{
  "train_examples": 145000,
  "depths": [2, 5, 2],
  "label_smoothing": 0.1,
  "beta2": 0.999,
  "learning_rate": 0.0022,
  "shampoo_beta": 0.999
}
Rows from block 3 of a small image classifier, named by matrix and row number. Rows with one number belong to one channel. Each number is 128 + 24 x the weight over its row's rms, rounded and kept within 0 to 255. All counts start at 0. Numbers have three digits each.
Before each channel's rows are labels from the 100 images, of 14848, where the channel reaches its highest value: "top examples" is what is common among them; "place" is the part of the image that holds the peak. Only what is clearly more common there than usual is listed. The data: rendered roads seen from a driver's seat, with toy cars, trees and houses. In brackets: how many of the 100, against the usual share in percent.
# c3: 3x3 conv (model.blocks.3.c3.weight, 128x128x3x3, standardized in use, each kernel summed), inputs 0-127
# c1: pointwise conv (model.blocks.3.c1.weight, 128x128x1x1, standardized in use), inputs 0-127

top examples: double yellow line (100 vs 24.3)
place: bottom centre (50 vs 11.1); bottom left (48 vs 11.1)
c3.108:082159132148126160133090121091081088143136113102163116129170103142119096135108084122095119135142154137133152101169092144104134164157109132111115131138147160145108152142134111153089155137150097102133128122090116110142120145163086143090135138175102106121110145099113169120083113156156121145128128155158109155128130154167165170109150121153134109152118135114140132115096162145132078153122
c1.108:145138106134148120125133108090118126096144113132132117092142136098116144095138126111119127144173158162142224104171096144144120194089082105131123134123154148106109130161118104144105155113145145124137121152120139117147115139142140101134121150143126134135087086185149160112089171133170138142136176121119148136110123146170136144100142121112102122166144131105106111108125169123123093130118

top examples: bends left (60 vs 34)
place: centre (55 vs 11.1)
c3.8:115130149152151144120118127148087126111143150134095144086126124116107178127119118141137119162115140115102153080098145178140103176178137158136174153099094120167119109125140127171103146135082183164117101104113125110133099124148125109120116115128127124092120120119137172167140130105097142154145158129121114112124140150139078163128120121127184159106094127096123136125098145100087146113158
c1.8:128121122132145161123139093130120135087070163113145121136130108136166176109183102124118138130085143104135156129143143216129145169114101092133173138157139147157150067147107142119100170111129148146128149148135162128133118137121106097095146130139119105127111136159111191121142122143128131106114120098123111117121135148108130122116129134193137119135132138092130123145152092149099105120092

top examples: double yellow line (99 vs 24.3); dusk (83 vs 29.9)
place: bottom right (56 vs 11.1); bottom centre (37 vs 11.1)
c3.41:160161130083159116110150127153085163107108109098173145137132120102108110135144153120109101077102155121150124173166081119141099150144106127162134149075142104160127128157166153145129109104098128111098127138119097113128145128139159106116172164129120122109128098147179147140130112100107137143171155102145125101148112189149154144126128119146123143119101139128133116062133133127100149114120
c1.41:157121138105110103118118126128111107137105154122129164129149104124107090125110139152119127153145126132188130133182088132101074129116155136107134144122104155116124125128149112169118153133093121109122124131077148130085106130128148162126150105143144098108160133167153126130133153117150167120127157137069154131134108190071103140110133156132113125120118153092204098091110147105102115137117

top examples: solid white line (67 vs 25.3); vehicles: zero (32 vs 12.5)
place: centre (55 vs 11.1); middle right (27 vs 11.1)
c3.117:087140124073147119144106125177130095149142165094122112102116160141152132112125113121127130107084138110126159135177106144090082086106157114125148082103160121103144146174119143116110156168152159064143129151145147125132125127134104142108132184112147116144142158121110149129119130135155157158158164142147146119107110101099128140112095145142115147141129098093104178110113132131117120128169
c1.117:139171139107150094105148108151136129144182118144122090103103137157113134127127110124132134198142137147133123097165099113124121150160113146104115090106121127138113147157129135131154161170124139112103110156103161120101107123100104106144183135133112155139162128137148120074152120139169122137151129130120120112118108137088109124128181108153120144126090130043113136156132084145110165119158

top examples: dashed white line (65 vs 25.6)
place: centre (38 vs 11.1); bottom centre (30 vs 11.1)
c3.83:135111139100083085137117154137146145159153112104126148114101090107129122145094109133102118142087125094107158158129110135086094128139120112124104111115143132167125148111119171129127111114153130103134125125135129110098101169140118121126171159174180146065149114127116102154144148156144145127090116135167128152083179083115126125147153098114117144131106123165131114129177163155162152116098
c1.83:117147135135097127124138144164127141132114143131129150122107116139156122103087133076136108154084113090129060109106092095134095102166126128127135164140149129172087124134125150107150133160134125121128122135118095120174094129118137148146114164148116137063118161126119102134158095126160157155127099109144141139111161141128112129077155112121087136099124190147136137134162141155182135136160

top examples: solid white line (94 vs 25.3)
place: bottom centre (77 vs 11.1)
c3.110:106143097119128178148129122133106097177125124132143103169125154130138047137111098166146123136123147106127152131107120115119113130120135133144151107135084131121114125112119125194095120078153095112137140128123143108145112110160105153127169118121091138131173125098132160120161114148095134155123112118149123116105107150144153185126111058113141169131150133186085120125129117156119134142120
c1.110:129147110077136152137109148132152104181136094152156120084180126153137089142134094188141142127113130124126116115137096133122170094133131127112136127117118156090108146118125135161165136126130159148079141125140129092133076145159133139160135103130119133120137107119125155131105171139087137129145113133144130126159122153155159200091129094120111147144144131126096095081142138174140091141156

top examples: dashed white line (52 vs 25.6)
place: bottom right (31 vs 11.1); centre (28 vs 11.1)
c3.40:081121145100172110119107134151122127133124140139122170128147182125130102083078147109135147091128112119130095078143109143069148093111148113117101135160132137109098134170132124106099161101151119160131156147139143150119091152137133139121141102120133108167149161116154142156129172164120134156146121169125164151131101162140133133140087177157135143138119122129095099072137157135100143134116
c1.40:093117108121115132109134134102150126146145159117128119139135115115154080138085166148131140098124134104081106113166127142089160115162118124131155135184122137144128104165138096107103144148151134115146175138120167170175100125140164122154125134140123113106162134118121133130124099089090156150123137141090115149123105154125118147128080140124168115168070161132141108130083186134146144117089

top examples: solid white line (72 vs 25.3)
place: centre (60 vs 11.1)
c3.15:149121164160151087138139186160110159160158095078170140153118136139077125115087169106102130139096112119119154143124124133161122099148131174099106138138102139126125138097122140140122112099158114130094111091097151119076109124116113125102141098103122134134103125126150108123138129139102108115145147126149070173128147165158175141142139178138136118123085132110116155100112149115108135146155
c1.15:128116105110163092157131124090134169147160106091119106196170114159120118142118137164156114121116078099129123071120108114115152129129143165137086112108068122128144090156102123161126166142157132089102120113142146116111116161099129129126124114141135126140154107138170111139090154130095141107107106130136100126119145144140118132161136122093113138085104146118106095076126130080119140155133

top examples: solid white line (93 vs 25.3)
place: bottom right (50 vs 11.1); bottom centre (29 vs 11.1)
c3.81:130116162076141113114104134146111147064104102145133125134097129158127102110107138161140111134074140128131180140109083129088139102105126165109121131125095119126116124143123134143123113122165127141141151128135142166114185130154104147123167128130064140100155156099130139085145127109142138145154135132145113140129109147091112120135119123058180141158119160122143131119173130171147170125103
c1.81:135121133117147051117103138131146144095127098154112125122136138151105149122120155172160131119128155114098111160117112130154128162147110107153086119101156119109141123150100118120136147152113143154112140132157127105122176120143109151126140167098065154132150097114114099065130125101141124123151087127110110165124158120084153177135113106124110157132116176147147111116146100149107185167126

top examples: dashed white line (87 vs 25.6)
place: bottom centre (57 vs 11.1)
c3.23:140129074153125133154134118126122163108124142123129091119163163137126085141101119121095095131140139145115137115146161188130150108142123129122118092070177154127173158120132165161131107155125096163107150118143167102086116142154125165114097114163096119141114165121125131140116124149153141124096141150103132168145122097107129139120112129130102150129120114130110088055126116132173088122164
c1.23:120153122133116100145144110138171131066099157110139104112126144122135077098123136143123106125092118108163112168134122118104098119150134132184146142106148126134096148080159138156159158116146129174126154128147108147108171163128130128148131104158168099135138147121131170131081138101123132144168121094126151155144115118105122149153154127122086104124117088149129126066124099133099095140179

top examples: solid white line (100 vs 25.3)
place: bottom centre (48 vs 11.1); bottom right (41 vs 11.1)
c3.47:124131098147114156084144111129117147145114125139121119124122193144148123145112130134134126173119140106177131184158133146138101091144114145146075118105121102115164094160106117141189139122110096137141117143135086109100120107108147117117145121079146156075128120148153150103129107107142105136118123122120115144132105152155112115181125122158071081143118080165111129112175116124108112140123
c1.47:141136102112138118121108113134133098119109148144123142109104164140143103157117146111106134162132105098147116134095075124119120101109150145129036132119128140185134107125127120122200144105118133145164125105132093104141117169125124127094099122123142146067117141136105116111101108119146075133149123129117086147132160142139159103137112105110108104113142099150118125093111148129065133074117

top examples: line: no line (50 vs 24.8)
place: middle left (29 vs 11.1)
c3.21:121119132100116120137169111130108135146138153113105187146136098117114117100142152159088154141121134153131130186122160122120151166095180134139135161117144120152154134152143149089137118128146118094124133122101083128107144106143116054105091152115170082077123081133135162096119151122095106156132154099103131162096103122107133140132157121156124123163116175125121140128139123110123135116095
c1.21:103121149097120129150137061108132141145136185125112145107158144080076124107155138124149183146112099124117130113149135132112125152112139145198133121139106149129176136141142152144140118093134118115130117130136081141117166128123138079117118151114113121090138072105116128128119127159084107146123107097167162138063128100128134154123124114110158137112125125135162125117142127170077126131102

top examples: bends left (60 vs 34); solid white line (52 vs 25.3)
place: bottom right (52 vs 11.1); bottom centre (38 vs 11.1)
c3.103:106101079157099107090153162122082092131089138134160115148153142135110139128127155157146124119154127122124108084103065130127150107127081141147112138118124098119133138137136086083125106146141170131123163160129150140109146133140163165148120141153160144147122197083117162153166107122161135143120126112127122134161116127077110179127089148132091127119130105100139132133121126127112143094136
c1.103:124114088155090153118131101167112089152131155139127121165171153136094119110130135170134114146103148100151101156079084121106130147088116127128141165067145128118108141134144110111128130163108109137138136166100113142092135149108125126166139172158150124135140145104087134162115100138155163141085158109107129146154110124118130116154153127143100145104162119135127117095144163128140195140163

top examples: dashed white line (78 vs 25.6)
place: bottom centre (39 vs 11.1); bottom right (27 vs 11.1)
c3.95:133136077148130123161097110113105111127107140107108136108148131120119156139141133100091128124102153092110115130118112189190133104088129140132140135110124129105142089114144158115163149114156139127144095134116121147123077103135094104088117097140115159077165125125163157174136121116120128069157177169089119140148147139163131122152151117153137132150148100163137147115132145136079156131145
c1.95:107102104109116106144097082126101170121122112093137162113116177123089159176129109143129100093154104118131143159177159151158149097105102125132133112122150106131141163107124182130106149116095094104151124160155107110161149090109105111147125127121105159090179120113121112135134097141119121060132143161139129151138143108115127159118114111120135113132127120109148131103138177131128159087095

top examples: double yellow line (79 vs 24.3)
place: bottom right (58 vs 11.1); bottom centre (31 vs 11.1)
c3.93:164145131095117111145120101133156139105110132123155103126143125102140132128122130079115124109095169136096162116096126085146111146164131169091160125142123071162099150113142118171092161117118137111127102105113071154084109139157112105138130116099150132135143104169151131116106141140097175113102154131153110119136115151146154091137146115127133133115137098169107131183098149149127161119180
c1.93:146145139122146119111141116118149122100099114118157142104152130095114103081088137105106133133116116157135118125150123123113114108118126142124183126170133128154082127165129132150141150091084127132062144130160104162068113111137104149142106114139124133178159140141108139101115114127081124100158128138117128127161117121150142103135163117129126110126112094188148104144102123128078147081195

top examples: double yellow line (61 vs 24.3)
place: bottom left (28 vs 11.1)
c3.37:134138131195151108077114159122112157137076125120162135143149123150173137135104127147111156132099156126137113158069093125145142070132128097101123150123129108155152117119156115150154147166125139126122148160176159138100137104096123169100067083115093151141123132097125163130187147136148138135159138126119132103147139139120135127114138125120079109132110098123100120101114112114116125155141
c1.37:128128089136156131074165119140102135122099115096114113124147120115112100122106133121127159104130107111113107130051113106122136122132166100136095129110101116103123096115155094103124148111121178139160107151167163161138147165137148102116108088097126158135152133112192113161164095109140124119089124096129188126142100117145111148119124130128124107113085085089140124141140113104096146113115

top examples: truck (83 vs 54.9)
place: middle left (49 vs 11.1); centre (32 vs 11.1)
c3.71:095126098141138151129165139143134113135083151157166107094115170110134113127124081107125165114096141161106101175131105144143094148076133118143109145144121056128112119107123163107103135148120106104114144143130141117055173117108121142138156145175122131138127138126151141120081145146167141113158120130108164135136171103151110157138122110149095140174110139107161144132134130143103157127130
c1.71:136150107158133101139136106100124156147100128171143112118123103124120137141095116143111140092123155180093120126133121116133108174115117140140097103155138110083103137160153178138113110112166149150109123090147127147070159125080163162173136136142085135110094157107167134131115153126136147105174104114141162112124183103098111156126155139094155126121086169126141117105134134122109121121154

top examples: double yellow line (100 vs 24.3); dusk (70 vs 29.9)
place: bottom centre (46 vs 11.1); bottom right (32 vs 11.1)
c3.35:140120129134158108150124146166095114171137146146151111100134127132127131142152124124131120115110128100115123051181147156127107103148124138078155116157124123147127087134140151179107117081101101152133148138126141094125132135141159168124121125125101102113136092120135156119116156071123144123171146163159119140168103123195069133150123113151137116163124107095128144089115162130137105134138
c1.35:144113118119203116124115137141137124130108126123159117077140111112089148135132146113119147115123102117138114107175143140124128114122124113113125112159117114137138105144150109131107100081115102118127200119130113113086132117135195154155109121146115105091130076173139127121114149059136181127147130144124130136163100106193105140164107107148126102168111120104119105092131142134145114131117

top examples: solid white line (73 vs 25.3)
place: bottom left (50 vs 11.1); bottom centre (41 vs 11.1)
c3.80:107105119106104132123103127111135115084128127132135161194092137149134149142155114131152179120130142156129125116145135098129166159189148093130124108132094155141121103138139099112157114134113146142116104115113126115158117112123082111151112091097139178080114163114117117125117076144149178100123129120112153110138128095150124123151119135104189145132117076112075165116151129143131088129111
c1.80:126140105085130118126098140127155108086095140136117156153151114126092150161133140129130116107094161159116141110173122113137145127186064099120111133092141181113138115115112142124142124152160110120108099157149094140187095142102095077134101104062109143097109174130098121147135073126133152132154115103114115129094138137100114110147135127121131144139113102109144151145105110105108136125134